Weights of a small contrastive image-text model.
Training: adamw at rate 0.0012, 7200 steps, batches of 128.
Data: trained on small renderings of single solids in any pose, 197500 training examples.
Rows from block 2 of the image encoder, named by matrix and row number. Rows with one number belong to one neuron. Each number is 500 + 50 x the weight over its row's rms, rounded and kept within 0 to 999. All counts start at 0. Numbers have three digits each.
# fc1: MLP up (encoder.blocks.2.mlp.fc1.weight, 768x192), inputs 0-191
# fc2: MLP down (encoder.blocks.2.mlp.fc2.weight, 192x768, transposed), outputs 0-191
fc1.624:569572469546574530534489517543489461519545508533401475520519564526577530538506522663459510398599511423533483400454483514496474550499554440477549541586456503509532536484532493488681506494532494496487506572498421468472510523517515498615496501577655516445417563496552527456562535527381495531492456454457455571493430454473457566489499460465531525520468518497502467411440480454548514500552581513471512545518346429494492464431529445471549564568473459493495481439557496463459488588528475527505543616454446496495464524540435435522451531486529453489499464500431540496547537498564428466
fc1.625:540416540469507559468469503491508468536486514447508478438509524464399522554531449425502436602500543529468514578504544565523548490515542518418451543509412479448427486401541531489484477545439476388461499520463383472516460577502391514572422434479534495518519486398508513407494485512470473478609502532501480505474542498646469559479600432578496541454439544546510442494520549495580459434559519495475442417536469497499551451547521495554535534494470413552418522454449499516529496513525551526548468540413426556532494518515537480466656483581478536487350459433553542469471426440465517505
fc1.626:541509491483486481415551512492588346466437597504489451593464495534519465496425523521494543524519525545531483539433576608513466420574580510463494532438520348496469498547502383517438415539536490508549534565525476473529502500495444503470530541551543453439507494471532499496523488542451505519582461549447477517522513595528453525460526569502602514564552530463429563459402492497447524555533468591405439526457544516529395525478465498470449403486480535430457487455456483456527483537481435479462497512595433504538480435453527381452470532506460508568397407554549521526531558605538498433
fc1.627:512486530469448529475464505581524561478443461414501551541623480466487545393475599498535465569492427406580447446512477480481553540503534494418661502497606581488543518450614427591417456505522557554457394447477510485594475533417510410545499475536506562561457513472484435514542560456557522485514504450470471533534530505559469522423570559462454595482566489445599475529527489528501571518462484484491528421475459418506502504474527517593510458505432552464567523502523498526562507426435522527560525473527465546508471503529549461460521481548454517452437485402432451429546418556467563516
fc1.628:478471389495559490590524520431528577560453507417492547470497545478536502546515508505511513456551496429475461442495471500416464634464553523395603496433458489463408484453549411468490560520477514429503536521454474472517496516513436491575525594549459499508475513495463596494527478552491428542577470535378567549540502491474544465482421498537525550552461491636511520519541476584465550468515530442434512451541528479570477534450548561569540461546596582536559540428490466503606463451527554447448473567550538449427483462510380458457467516581556566432511523510481616461544493557545463464
fc1.629:479462542477413551554570411481442511473504445545491486593483476451513430422538525370574484535470535481513443470447460606546436592543472520615533562477388412468469470542514477496387540471394531439436489449634503575533544487502442481465525507618549574479543425408496481492526514401484466514440519439500557512549448538562496427428559541515483554593539528415506517550497556512607436478468484505461484484538492440559437498479503516500486497499459530545460473416504483443464493514523457577478499474439453524487465417474484536415582486488495504545600528437506539512484437482456449480
fc1.630:493513404447438570526534413557500440544489547595486453547529534532548462636512332519482557534518525424491449452561458419477512525466618450552444511552444466528548509475495481561494514460578422479448436593404531465533480517478484470485561539466512498578423569471524501501544471488518494510562514529556493543498534445511499513480505474502480468496528512426584428372439624450521462433520492482496501478486434565499475419546518510533432466536530562414468476554464464523487420507515582506493466536461511458516466518463429574469530479498459524664491564499557450434430449448592548548
fc1.631:523489534446504541576574444409440477508496417538513424600547554534488589507564462495482452561541540398406565534496443448377414499551540524397416473479499532526425462509490542555508435511532513526548518604518469516522475569528457536503499459497527508548434540466504476425545492529540543539573417509477487385568474528529408411461410533452497443460596557516545566508518500533575462458524542516453420561422519521501504519428405507457422534514520395582522504482522540452503538529401512544482517497490440445499534472496445409477551559506558561480414529523505497519496466491395469408
fc1.632:512531525462526548465466478498391464453565398442594562565452555483488469376496578515445462480524487422399472439577484398440511464433504469540464504495382522431452492497579458464473502451503466461554571496526531533501555540607469481532478549500559549469500573540517490544442506517595476532498514480587474453514505443434510521397452502511602500370529438434464459459399429506474532523493418488484506457502443439566455477445483436442478550521502485453567514483472457536495394485431461572490499499466521542523599520535502512517485491483632545503463518515425491486470428556354491510
fc1.633:436571505441506531485488452470584570522460445469452560483412462573442506471508529483570521513509422475480465455506478451554406644507421489482576502479536555474442451473488600518462493508525534423474541544509474453552590546473506527489537511382442417431552599485516540512540594464481482458466517481503625390533531529560396454495523558460530547465426447515584519484477517502506584502474458505494436447563424477535389567513517436419456514608465509560517539489492505527508509483510532397445477598450439505573435504514440497488462508460506539477457475393403462548570471475567479493
fc1.634:544486492554517506497491520537550599525510514534528593538474493452519499461459487527416520436520484487510549505459492443525572467401478495611543487531490436459487484475409502526490525512522483511506528455474495546597511507482510548471471566493507527420560507519507597470486547507592481528586482590430524459480469368632442489482408570385483517579592528556509445432513493504536564491533463417544449478517371513584448611499518538460470543485504493406456503549501525438617493614489553559368436548444463545498433425465493402465472478522430487440476441503577501508496429491500477478
fc1.635:457457524503521524516454434344469555545453467446549532562605513530497475530484466547466556583461523524464521540440441484398568597478420537518447430489524421471480462533487554505485464507481496526410537532543482516536518437523480412501481463484563536486507585419426458484484533577491500454485471511440558469495475570501488478501504483479520514500400475406581533466418494499517477484519508414488532505547630557670477466444509459426504437516390512520475565488486546397505463479601542413524492582565552550480558388470569454546506606456488573511451501488499489553437477526446519555
fc1.636:505510535573505517526495550518547486519473509396459464532563484513458498503637579421524537427498413584474434546509617545463485524500449409431548509387519521487491552466545524472473465490498528514413534507512463474435440485491486437487476641468427426612506460460460546481482447502596546530464531504563541525499427486514437517529429410551551408506522340507451549468573518533519501556555428553484416498572481514490391482506561504517515493504509562472467461495502510478451476455512403530504553583471526434536557452496576459510397499509545526524499491543548474558528468492597634497
fc1.637:502537402487424437515529549501425507534389454521489444574474449471467449504503494472470454469542491481521544541459601392440496480399434495561538505499451535526553509554530508566498470443554508528490488518504455446480514453503537511478407563563462529495545484493534506549572541505515540571576512552555483525473576493447464479463417436506501529616432451462507552406502496430508539642642558517405510489456531566545469527429609453469429484504522492503426562480542476493448551503572474505534564478593531527582526445552532507418453634471505480547431377528480443540500500568564522537
fc1.638:517486522460475548451434390416442445489531439518516488379569454525466464433581570471541450501616466432466426468443495519486476536465512571527449549437469408546478597492506530468457484553476522435450398539508454473555594591582502425387548526457527583507440501506543533466454453504501454451483448454543514460544540546510436477456482595591432502507525426457467534520422510501598531494542529487428435538524463506548474436455489507481453490530467441503502540453547490517580564501560381437452552593466477564441525515531547537504550579495471518480426488440500507471582466411545584481
fc1.639:479588473479500495523463520493540482477491533511499420481458507591481550540545527594475471496577500445432462445462396508495462577468575399467363480473436495547545585611557463498588476577452522492503512583498494470548548454532445536604491478507482496505517540419520536558544530461372433500597424579526468486475464470523499495459416519462517576540419470461524501404508496519499507530503465444473426508459512471534362508362457523495573486483465553528500592477530526463463434494484428584534482527593459516425474496513428556422556596492449592459473524433521547521516485446479469473
fc1.640:447543523516422450567501513437492420442551480545510479471525614463508517498614509490547523582543466506447557538452419518433497476568508473547570497517460448590477580476529441485530452483451545502460419494484513559456665485459497488398579474506662538530489478480500481536588484470531519554538516525528451490469560491508446528485515480492476565439534535558444479552536449498505511528504504457523561475570498558428443612511501536538475530577547453535413503408495470535513466486467574500593645445506485492588607445606429554500487429538463478539545437484516496459447544408502540540
fc1.641:503455454493532522651409459409513495499498517493471471551492422464505538515542453527480542395407578504372533587505478489489469490489484447494457655500529532469490554572511541404467587525538506443452473443420514469508465416488492477530532581499508561574551516586487507502515396549442563551633507445462470407427484468471506411498493487482519433512589506496454622466586483498522474522457575548478466489547545535481540533494590512527569449493499554514526439469533525453511579497516569502459571507452528495499552443545531520447508532481391540529571594540461453503472508456591477557
fc1.642:439535421577561427545473424597495476511491442446496508542476535397539578494433529466525453522503394484514475513582498471527547599561654493520481560494482452497583507536440520430449586455536463558510590415545570525508554517488519423418502497526476473491528555441433499478504516533509571562526430546518474520523531506546490340469496553456434521448422505438471465473490537556489527450489499614524460532460399479497455530518484493465450487474539452472436475462485411587538518450441505456530463564441552537375386475477495556448569484516430508548497561548559537473433489511529530570
fc1.643:425484568551532525449504389519574500456465546492474581544530575475466425410477462504474468465407494563537532506466458423457511526536506457510529498479616483481578425487431456462505434539423596543518485547545456498518486527434529518471552543502596477475532573432495483483439537581463671644566553522537447432458530574562567483385515445513514500517533562530490430531489453451548499511518474495525517487522496493469428546515505522585452404545537426474493510539459536511461515450612467458490520564447457385521493489616530501526499572512465459533537404580525469512527482472580459536
fc1.644:442508446506555461475485555434478529564455444503568449576537551466411508413468375506476520566566458447452495398552508473460527509481508525479556452460522529497457422601470505466520478493457468468393531526566541379586579555511473489579550480498475507505561571491466581478607520540576502525455433573533476532592452527478476430422459450451498564545487415479504535462566476511573565464426463456484470473530542470559504564444583528505465474577436457604449495490564512444559537474557500414408445528526495512554522465564552531502550567512584530543571483477478520510407499539383499496
fc1.645:445520466498571507526423481413567456597479516419505576466564429506467492568469524499536469438518455568527491507348526560497484595538494526409538547548563544486474491445521438519478523490580516413510576566554495459546501475508436551517634478529574485424533478492566595523542464622414533442552419546503506482537502464441422450467492485509525472454456535428545542486515522484447541503523527505482466501439497544583553574458531444473395431608446514498478463442526473485481492535451415525492502427453393540441548471533432484489507552512582479545519495409452480596512429465590467464
fc1.646:380469552486509457479518556541487424468525433383542533548429483407458455568542433478492475515561530475516534558450464525480509434548579520471515535511436452488529504554478457475504538535439486563505434490528496583525575436474484502564572565494505557499509496431437426517464468419511549515548531473539504517468479477552503510551482468515601577527570588467336487455584563462532439396532429503511574486554586486477517514530423612453451419497406536500459358454564559517407430512461527525477454519515564556428473563551535465444427524531547503583492443457539524545474503500453488520
fc1.647:497446503533493499495496537448530459497483551510513432602476581455451476509481432617408494473519570489448490517504452466417491520498510497490448631555516496483513592606447536592483470494518513597546573496420586491556492561430526501509545520536455473504470563467465542444387488530543488552534382460528466501470504536462584479402607547436479515451453547479554539523571568511581515452553512478470542501552463536514528525449578508440427520555499537532446496481561534505537493519608511511450529463484382457588411595508456509509485561496447551553513431520489514534477503421443469667
fc1.648:581571588486479414511456492393478499502518484521521400518492519456473537517456528460482485527483487462443471467512488458450431568467555427452373462494444556513514613462597508510509547498513485468447537491550524528524634471449465526520524516533554460497448617525497560469501497435459481488565449521541498425602527481613586444510469396580547549473515473414483548524407489496547486455442496411435583480566403503588413510461491524439554528570450547533522496416609548465503547491534499454490524514449575558433539515511449484465555528609439526476498470472541518553517396554498452497
fc1.649:539479512514512513468489501504578448523428435540441490462581573425498476626585528514602532540405471564415452492484499551518526456538458469423481506427565442474510517463443451493489497441541525453452435585408458438557491352435390474464520559553438593464553565532472630536560512532527503523457474402534487536514486581542545437591447534514461501489514494438514455579431456549482485534563488544469513470476437605550496512415498482537512478451548494497410493451611462548431465420459522480524572489455464436552492505528569523553563464422502484456483464479525542513514441488554484553
fc1.650:600490445488517481547437542524496442571502454448426462567533502458544540577546481503497567515482604541459525440615516498420408452451485459519401534526529509439562526458524541471554541387438446365478542497515502524539443547482604449448525559507496451530559551468473566465458452568584483564537504557440510443540488511443458442459448539596472437418429470498552581509489483477535528498500455495553524509480586484533568505449580510406416513464426520518412474515645561459542590489579535480469558459557539445528564480471516567513462514520513523495528442512503473436492456558521405516
fc1.651:473500578533447425366482445547507480435533379418473423454411441533429407464528539478496482573485507430507564460482489527452473522574487386598461496528437569520474515416528513586483557428474463465571524474515448420518524548508453459539518567535530433583516471527471496467494400442525510583468506512535485473502440536543535565480475520541555468397519441528544547535542443401543497513568488525448474469461521442469444606424468485464463542476507531598543452487527424432544507512474403453461549530506497454559499477559481511572541540450500650550492534467534531452473474486612491546
fc1.652:494488444580438481497573527488448521473533485550535497530448469518619495440602521463543446530495499501468483507549423549480526554556478472471536566506404500457389468535489487435481548564430349474510500492477527508436542584419484552570503559648539492494558443500552459521509504506494489512570534471451451513494480549558497479532569410506582402480553468465407495468569527579490499506549471445604472435531544452458449502547608454439433464465441481447457482449504517468543484436432526450518498507468543548400434440541443405488483515507545521565427463438565592556422537437569497544
fc1.653:507509512443456501511501519480507480546526583539521491438522472561411480387440445536529507456492613458511524553413479489517467525561550502460492446370471484533528552520463431561554603523523457513466493509495412530513548520473492455414548476520611508511510523423486512554455530504551521461517514505531459504552581491541562382480457432538528471521554519488560501437552497538429600474494482545420477385500486454658483495389569562488477491546551439432513459504515495472435579555587483501562551467402485484567428426492497582499532536505382564471463553576429536463492425468528520591
fc1.654:463534456541543444525485496490444492515416397504472475493476505508459525561606489436467537555515524458522518443453446527431419501543579542546594524481450490444574503581481506495449532452484498497528511517402492546500650505568509507499604486501471530520464479507467531522551427418552550541514617456567535464547580549450529521580549462488453441582482600499573362433573496543553466548566516521482535423484390464558355614519505500516494490474399475545494538517458452472483507505464529532453532491488554493547574427482466492455437442444503442510464588514530578497457436488507455576
fc1.655:458560465498511527500438542445471500585528471423463421466460540512445458506522604491459665444557448432524431438486524552449471532563583448492515454464450467487452435491533517500516495432508497468456547455595496429574429592498552523557486447486463570677569486494477490502537490471473494511544484533452441457422662468414523506492512473510546470465458437477515482422465527418479422449519406506523522463503551532479429404488456518445472525480450399527425417490525535494472476435506594523461511496520520478452504581567507575407551553511488457457541499448456545510522427543479487430
fc1.656:478505485503494421531423428459500533571524496423398494539502470395531465490619518485530534537572546504505469518518443452426426530502489524458567495490408489513562525493479427459507507510489467530478432524532519560538495478445460406403550496500493538582536440509517483451566496457469517420628516380531392447452524524428517482457457459537443506560477431473541543420415524525513492603441433484530558498509562571386468464443460428521523496546552496558572573471499444570461441493497534396551515460455555453420440482522520586562525465577492399554427544498503460390459497474459498491
fc1.657:576519404584463490499545631527453551529499477490416465573492495411533506510530475464439602510492455549512531463523451369458483493530555502476525590496554480451575515427521493477491440423509513457516457549507481511548514540490525584443583548543554524462521537444447598614471488497535584572600473532536452495481502479439490510427527478478507587496457520524594523417479498475546501496504532532530479390504509502422536534535532451461425448525401440501422474505535465588519534483566506489478528467495472428498535415506486541446380574534492437477426445627483464441395585444518444547
fc1.658:528467511570534497489459536552451485446484453519474551497556487559515459528548504510496457559499534535463523535449605359401448394463472463558526530531512463548459595536519514555391452549514461518493530577464508606505590481431550483461507553499558551506487597532573483592521394574552487542586549576491515480519476516535540482485556579480443561635508494491424610503445551486530566553519503513517458390504506486538510435588504468449484459549446434469520580502479480486480528509534563536595491505501555518448497467521561393475407482527478566501442413501508514549540462503393609502
fc1.659:491540585496515498557463459437475562513443555513491450530502455456497564611494496492501568446531504396463502523531517537497544501498590473530507595477456461526599543437577425514440590485442450553456558588591530493488540509532465559480576533402479510526478531550521480489477484503498541564566487516507533439488500531491461465472450360457630565543532485540466478410540531473383482440508464452464507425503558465503464444363581508440509464500395535438502406483519491454518485549405511610486470480508435449436440525562452484454444560482484488535515549490531557661483537475447491485
fc2.624:546521471519573337489560528424478454460510491458485475499484522518440531436445519469555534544557608505518592501556447485453513511629501495447520541558502528457530603531495589446487524445532504437576507479490419538540490501473532497494544514571438514585515555482444420572598514422474539501547397496479449469397394503525560492537425473447457539413451354521522499532532508575372401536472422590508523493534556463543557498456509436499470526377508467539491564550522445499532465485472454500534478483573494408446537490511467517492529487529540463451529534460491401516494462565483466484
fc2.625:509490472394553577501489498478510401430470522461537520557548444503376499499517474456532497479516455472466447493476572526452419480533420516546431584421490481457488415552503516458500481577550533591540533558495500570366451469518495395559434570488461416472486505500446481472552551415524450458540527623411526428578495502453529519484536506441461480490507563493535500478498499514433545568508433503454488534380479488514550527467494551516597369463504612565567473524516454469555460475542425477480501516583511465464500465533614488423474493393509474494559530471509411566434489530565427478
fc2.626:490645488508542532475488504446535491470423501505549458431495500511353479503481495412490530438465471492489472537452523462537467497519419519501526425451553537456639524532441581435474456466529412423477494412447463499534558553453499571575516537493453510492405539480428526569553519523494419498476397533486569543485575569550520532505540469545495457587419434536443501489564489483540625421436510552506529566428500547517610455544544424477480540496529469424449517520569508547381454503439473471498480556567518549499535549447514580557393576547526513525542505488558532451577562485484490464
fc2.627:535478402526504502471377508345560466503445517489598508516528488580446529577500535519478447468519458503560473466430501491451438646525477563533492512547575484481532507611450495460499428467510420507470524480489449480489541489508567524482464524497486509454480513540485457474494524504449405448479496378480482541520612465403500492539534489453448527486517498524484447516423560454477570532496478538394429554429523380528583488526474504477483520511553459510571448580578504525429432510473491475400510483461391424434435454454494455408539505428530438485517536499657517499449420518468455470
fc2.628:455448537581564587478537526407541461467493501435575460454508499501467456542486432481517461474483506531530581514471508516471499468513532506471463611489562534495533524508529530461459447479621557495512497439437542554540529508514454495534498489520490567488449618493584408476437514388479381559418483571456428462482481491521485475447557373505547476478480563548532431477476488570523514531447489553402488463462563500535601616479485539538424394461490480525563567510570538565438510600487453497544465500442449426528539570408504523474454571454474554511520522562569523425491630421477467549
fc2.629:535497458537451459600502453424465512496440433437537483589596539499471533471462489542604486533429458387469466506473652510516434542492502518538524501466527514551462510490538472505462539529524534555387498514519642504454547478432546468539362447442484497486538549443587525457468537420496449528511440494474506525465557435494413481353528576466485523550493549493440511465489453431544577472466458477619510493559487533407555456520501550527485463571485480446539467522431562571481497525540534430481469449474488485452557442527576420435465474439528370487467461491497543506555452549546510572
fc2.630:455430495535568538473488560563536449451521464448532545473493514493449490419483550602445506501500523529506505536419432488415448482489500458527511508553483424513579460480525431645451562552476578503482457493581464375528466430526582450533487561482441467454512509450481523478535413479597525408477499530549541483441443533503375606537552511375533460479355527389510394534469537476532474490466512408440472505487503527510495540493387505474543522496594488499415454519421415488483559438442480453407467486467460448529484514586519458538472542541528497477523501535541461518412446486465535514
fc2.631:571456597527473405516543556560512424452530496494455464512501448522583473592507523459501475552432477464457483504521557488437568520496561523431487471453512508489518517593577552484569557442494610544449478553489563567507549494435447506476481519476489467504523520497482508510477538562408435506420510545470448467486432540482503388455490417476428415443476520502534419363475540503480487528491467494517562509488522385528507554455513443555486472438480599630490535460527431509463550425527395562493519513523517551591618432571535387496584439375440490475445532474529508449458466551461510510
fc2.632:554490541470523482554482490508547488539502566522433502480434477428525514478530558586479498595503534452424445413490554461513501496473587540545527567566538485445483471395520540355535520544536514478461446478454514481389531560448390487433407503495484535492513436553509475503504447421459506469563423502481521624465542546514591563475394613463448508462520459468483532552478501447451494443499538477587588483495555425450494470454462404481547504477490478627529361466516486505554518459561467587464436453493418526504544534551470530465480432434493456418480510430503482551414416501495546526
fc2.633:424510441587544574456432421498568469444479497473588447517590578533451505608519425530482467506478512399523488587492517540488481504562503518449508480562443555552518594588467528449488536474474397556465517389480493472565562521566598561505498478492609588549511546506458486515531522483440509561440518473403448529455530480513487465539591497598531477513474507591505511405610488456460462567471449512473494558495546470416575550495543570510549494512530520535564502503485559544370551518523469485450569486443533474481541443460555410466541555578595452494566456553500515449513535555514453539
fc2.634:498465446470519513515502611514394497488404463444419360441484519574450544535548516487495476497450460561500527484621543458424411483508499435549568410561482472518559488469393460488527544502490453467469423547518460462503501442456597458506505516503495542542595525514511607536501475542464536444601498509497540497490493540463469491519520450531351527512425508465509518489565577470479497478497514459476478406524511469416570503466591478557595563436473480487602493549523502527439565485467437423536505489458528593538478495524528508512585479478472467564525604425438470465588391425440542545
fc2.635:409494430548469483440474597525562438429494442505569523574499497513509521398567491564429494529452452540415452528434577454529522513480495620463576499454509461453473466418518442536544543471586535539466525385469382442496513459438501527430465516571517545502470500459563538418522467490515517433487454531434489474514533502407502511541547522509547474529441519457467461473447461512596459547512491423494499485533508421525454484613464393367439447455529539614445578502534525487467502514499509458474499479514538492506525416495514543404504491390430540551534413436368504532571528542470527509
fc2.636:472518555529606506462559630493502480430471510422427477556631461585469485498601522530430572544523405486477436527494437490420547477447488497480504464397501457467461542475483491472560428521480534503390483518403399470447532520481526504510489512592514444510553542525602400595509468557470441545520463559451485564483510400458442526544469521536512525501537401463537499486571479497465476560541422551450547526462529435515488548485509519541559508482504450548514489499478432426447523548569409550355406507494434522443476478542441568547476497537558515538505504606526411469476543511495475550
fc2.637:483512515465448455530517498472485455478457466514502455575565477484444485490587413467560436483439478477474469526523509615484581498502510486484483548537509520466517565501435455507535463534494491486501478497516596477640532510555419535580530468466434452454575465559561517545540573511484534573533526453540465567479490509468427428434467578562603467598503524581412521481534552510497467461509415517591457484505514436446484515604620494555468394505520571503498526557485589529537451547435498518527488535528565446586537542496545463403386473513636540488482521524435527573464378474499498610
fc2.638:498497492500420625554490459457442454522518500504479502596518539430517592483477494502467531479495424407459544510523447553517527487568566500485569513615482584433523478541599707466467499563492507497490434439503458586486471518560416564512444488562481489564521518491381434563450504501406533476470527551531546480441521507526491480550481526462440462501531492437524452581484532505488447531486459509626504444513526498582480534518465502577443464491526514553516583465499570529443478426444445540597619516517443423516508491463555512411519400482512529539471418430463578523532546498572481480
fc2.639:474433579578595466466491476517447419485465527443501509591603514569463497497461474460517517499510550535513513530501457458586484521487525518393575555505515581563569569564521579430479417476542470496484402534481430562554518557517391515544457511519429440520475557505493449623489551436448479538476500425415467510460522429517432477567367588542469485485554451555461505446565438530512512486425517549484492454521547486595497515501478530526492497464567587559569421486532483482456522535595402530460509545522578466497512484478453471436514511457573620467510456446601495405559525494471518438
fc2.640:493495454518498516593506483483544425492532442427558476552519589584499473489481466504491454554518497446519417537538553495441491427573525570569500433484478571450446538544532545569466563501497449422601466401537498506487481477407546492497452509489374431486508517522509454550580564476590534500519507487534451446433461493510560475427551490480499434589494500507526529488515373537558526524561404587524412514451525491406539447487474464550480579517492563443516577475474415563453431498407488441571458439475570537419558393424582478440520546430587521522521546595522534539452504541545515491
fc2.641:479426405539451579454567583516476479464511553448552496510435507476642489386463570497509494450446527523548515547480461480428529478404503488496489481528554488461472494518562493507559544516427473504557487526514606520460445519506508597608543538511488482476543511486556620568559419492562473531541423491509544497505510409433478557513464539516548555491433490474501479494601500455483525534594401487398486456444428539548421527458514618507444530462505536537445473569547477552455582519566489433505469523521434453531545533494461551561509476581562540535447498386459490464368529404528553465
fc2.642:504497561588516534401575527522529554495429460525393527519452498406419543505535471466441466492496479493466558498495524452596536463536573480520445543430503452518454511481530420434585496495539469572474411542385498460515549533483432470489454491445493556482475580560475426452480495501496528416592403471432543528475479505457525502369510464544506498536449538532536490513463560534474411560451476522501551573542541528563543517520496562559436530492548442581503412521522515365497507479613390522458439520515504484465435523506452428450470526500453434407478527410513535508366530592557465463
fc2.643:522531461545487474425660458511518516539554474503459487469400519440425605593495444437453408433572476475496462519473502533446575450565507497525475407447472483423480429537463541499539465469408493460478479444557563499490417467532487489477443489582519434407536507516483534487469464500553409483490420526527459534442430545579513482582419460530502444528554464553472478524469489534417506532519503516573546510485451614498477467388467431512559620479551436467492538499551444528500453438420456465454571435553615568502510451480504416499552490551393515523484473484485577526506436513485532416
fc2.644:396468428518420462503518543536526424558456534539533596516478483471416537455527453440548442566467497401423450484500530559555480484472567487512520490562492429492501495462620537574501598491436552419553473505471514548467512416525427487481545573586443565507512540487581475451427421541511529590552446585456495505520481571482536524506482537559512541439514501519575424572513540469456531489570522564538524463566517477506405502559519506535454495478541583598467536540412576474591571553544575549566455475478517471557512491447483474549503511441522418538451426391487505449535461470457492639
fc2.645:412527583517479495427530446521479477427497499455486436461568509607443485514588467444493425514408493414489422509571489506447521488508507493520443483504433540601533483460561431599566608519453518514544553368479464338523509479506513486488559536561474586486484599543561505470499509472482460580544365497559549487467355558473419501484588509560544536490422529543533442464564460521524442491516488514537490451453512483507500523489586520539482490494514507377557463542487515446477485515492458382493403488514581504531452485538485559498539497554468536522548474490529426546481447440533508583
fc2.646:538505490520531476440441469474618474418434504451534449526519506446480534488423453498606453393433539487514471539500494565451496590593522601459540563548589503467536579560548515499487555600507467604421519474483509539580464426486537470572491521549530602523469500566491427492587560442521499518471467438548504501457467433550525537501622480543525462554445446626551493512521470524537462492545441442484466525624600480391450508560568544440484455571495477477506451554511535475464408549482506480541508491517478501529532411460538525456463530379525469577514567560537551492518552513493558500
fc2.647:536469459499472411510583497587556483472501522516407507429619469520477397436533451480447580570551423500479578473388524507448498518444538430529463538467482471465609406535513481464583517538535595527520522512472455480434471539453522452436527510444532486447514475435601459461445496497573584468565426573529446528540498588446476595470390554545548586489493490475525431523437517480450459449504516497503582494462394507581487518452460490483445497484530510459445542529488527502646454512496535526435528432548450515490478597548464503464460489546461605461551496493531448548389489463492541544
fc2.648:469448553574540464481434605510479461507478554493524459547612500501562530486429439509592526531397431483540626528517429523544539486522466605411519493482548551482512608506603512534438480512444425502528485519505416573510550562509437637552526535544470515559487533488511405587559435476520507474504493473510468518518439478451397526500486565512511514543535435559488552431571485490493433420419470530443410458412550518509473523548469548508399568497496489511532511492514449500482482537557371592478550515501430436523514499471466509536452480457608622561434521501570485495521508526544466472
fc2.649:410568499503532576512478578574471474488421509470492414546514553504390493525581511500485498539500496473540470457531468492398509457492483529452554488448505568539419544550515456412422502510596481508539518503475435436533576510525591536444479578535524537458521501467459373472518491511489460596505573472408520516454453450468539456592581567439467491525442455523532487431470465459536520518444426459520452559510490555476637571634527430525564456419514579556496480520496476513527482548545519541480341468516432475556521468486502573448588527546487463521508448530470469539372440568509542511
fc2.650:458475485490468498523501543556562568428520536474420519523557520572416490463507405479583454519497464593529449494492528463434525551465522518596474497563432477516523451460520560505551522601582400538470573550530498514490361506540607466485472419454488481458538491522612489594482468410455574554521547447459452459460518534559563471471486468501532512572457475565534475538514463471433452520465558580588449522488347483552464525513497532587535506373559547386493521551407511465438421480500425513457507579501466532518500469537543541476444506520492577556533591556501508561496446514548513464
fc2.651:483501525426494491562486531556446530565514559563401454483498443455535402486525478534419485508559452550531573453471428482545584511453585445527426517457555497502442519493449522489569522505538413534605467553419557516474475483462457514503468440471564419488497440458609589492422477416533541527512450511557382512506513532563567554448466515485485492593521463545462522430488459491464477515556488500638528503535408493560396491457451490511573441483472557452527513432497543437498412446559442556505535440553520568449501517614437441464406485511555536527437615467466463583519459474445493477
fc2.652:535434492491531487553493517523509547550472543477501540617498415450549512464505491582537465526454481565545461491422513484422469532544514492490484489597546569551518509546537507535542486472541499511475506436555464544490545461453488443490459482493535510563616458516514490564518473420528515499507521463535465421457459450509418503483464462461494475488469553359478413493491520547499469500530437437505558491556527595516469482539455483474458458586513391482397472533531582604545424482403546449564450332427661436546512409510560560480452478451447509540536549577497546532428504400551599490
fc2.653:493584523495517487446487546520460441470564544417474484431421441535518440490509488463380518575548472500526460494511522458518510486571504501504425456502508480469535359440447547468575425542568492539479483476434483533508524475580513553515529499528597436575535435446547554513453456421549453397600487513466520464487522476464541502492446434480445461425506441438471554525582591386509555531476518596525518440394509499502470562565479555463549544454558438488441478541540461427528547549583528423475452521459520431530508466521586509545572527457431473622533503490507394392486450448439571500
fc2.654:488439453525592444531474475506510441461477424465574512539623406426443559533429484484510415471553518480499466583455503563443529511575531565469480455465511476380501466466529573599405566510458511501484587445449448527515549456426508520520473483569491423492457504535472437522488557494546457463431487488552538555480471412464479491476542459536566468456500485496544534503536386572542519547517397500417416554452569527474556539508514465552441545579511485539552597368496571458482432469480518454494541479445544427410569453476534485506556571542575416447506439495556503537488545579575461525
fc2.655:466484466527431476498486522501434547553454507482603455502581495486457504481463484489476508484530529549562529586455585493521516449576514470530442527580491584491644450466493542446588499512544518480542501506482448500469520606507542464529465491496390517464472525460511427531367491500523596548612486545397557460563531397538397463494485472541486511546494400513510503518448532562501479561486520526495485427395585593515457420579469453534549566510487568402449450588472581411497512431519556497496474526525490426440507547574550506443501466601432476451617495527483495580537484523511527508
fc2.656:460510585507581595407489547410485458460400530489517590563549501432489527521479480540445523485497561408525525512506485501586497524532552515546501493561517533581587469482535584496640462620442549525405521501499514453473560528515539533529457527574518528518431468453472456510472482541473505454486530445505530449493623477456489498558531554478427488608494495466630510555423401484492513474500534463578402502449549537434503455530546479531538529521617488490519439522554542511467510468468438488542462478548374572540476427512568522468485564411546451396513516588483499472540514486423511415
fc2.657:495398529514493464525447613496598542442549469460552530474498506521494537424539399465567453550530409494474471531473537533395408570444494562625514542558475434555494522472471511586456461521449475490426490527584498529576505485564523394543543549495428487480533549538550501561484563483454566484536472522495482475525472440447542487509542435553555446535481483533484414540430413510427457451420530491535467358457506468556448500486484533500428412476577447495501551532483593492486486535454477420540558461484477511456492512453470542494506496497574569612501573498374516534458453384524553577
fc2.658:434484575463436626517486506459513448581486535482535506534550500491570546496537381456565528482533460522437461467558480490511565455502490554506447518435469451466467495430566455551379625509537540498554495523466507485515510450590389561450545501496489483597445524488458477503548451589515580489587526468520442534489481534472486523494585513409503458456574489557428566556457512560399544527479629469591471442567524436537414541466470551529457473510516593510510481454525453559602494480493463449481415490542433415594507492503438432509471504483548493522455458448474593578590529544511483539
fc2.659:490519511616520511524491464494493533544515472546502451567490399461482521560504464504532526454535553634581564513556441420575519553498481501429454488621447677515512468503497481544477473451424545479528417514470466522468499517570496468508575587474516556473487439521492435580430496506475522447489590529453429479578515460546472497486463504561536499493534466482513553472463501511508471412515437526455505505475442499541416496484458539415544541542515559449398530534593537480499451385520557552430489501521475491526421555508618637596540494564490556433459538562521425491484560381543506513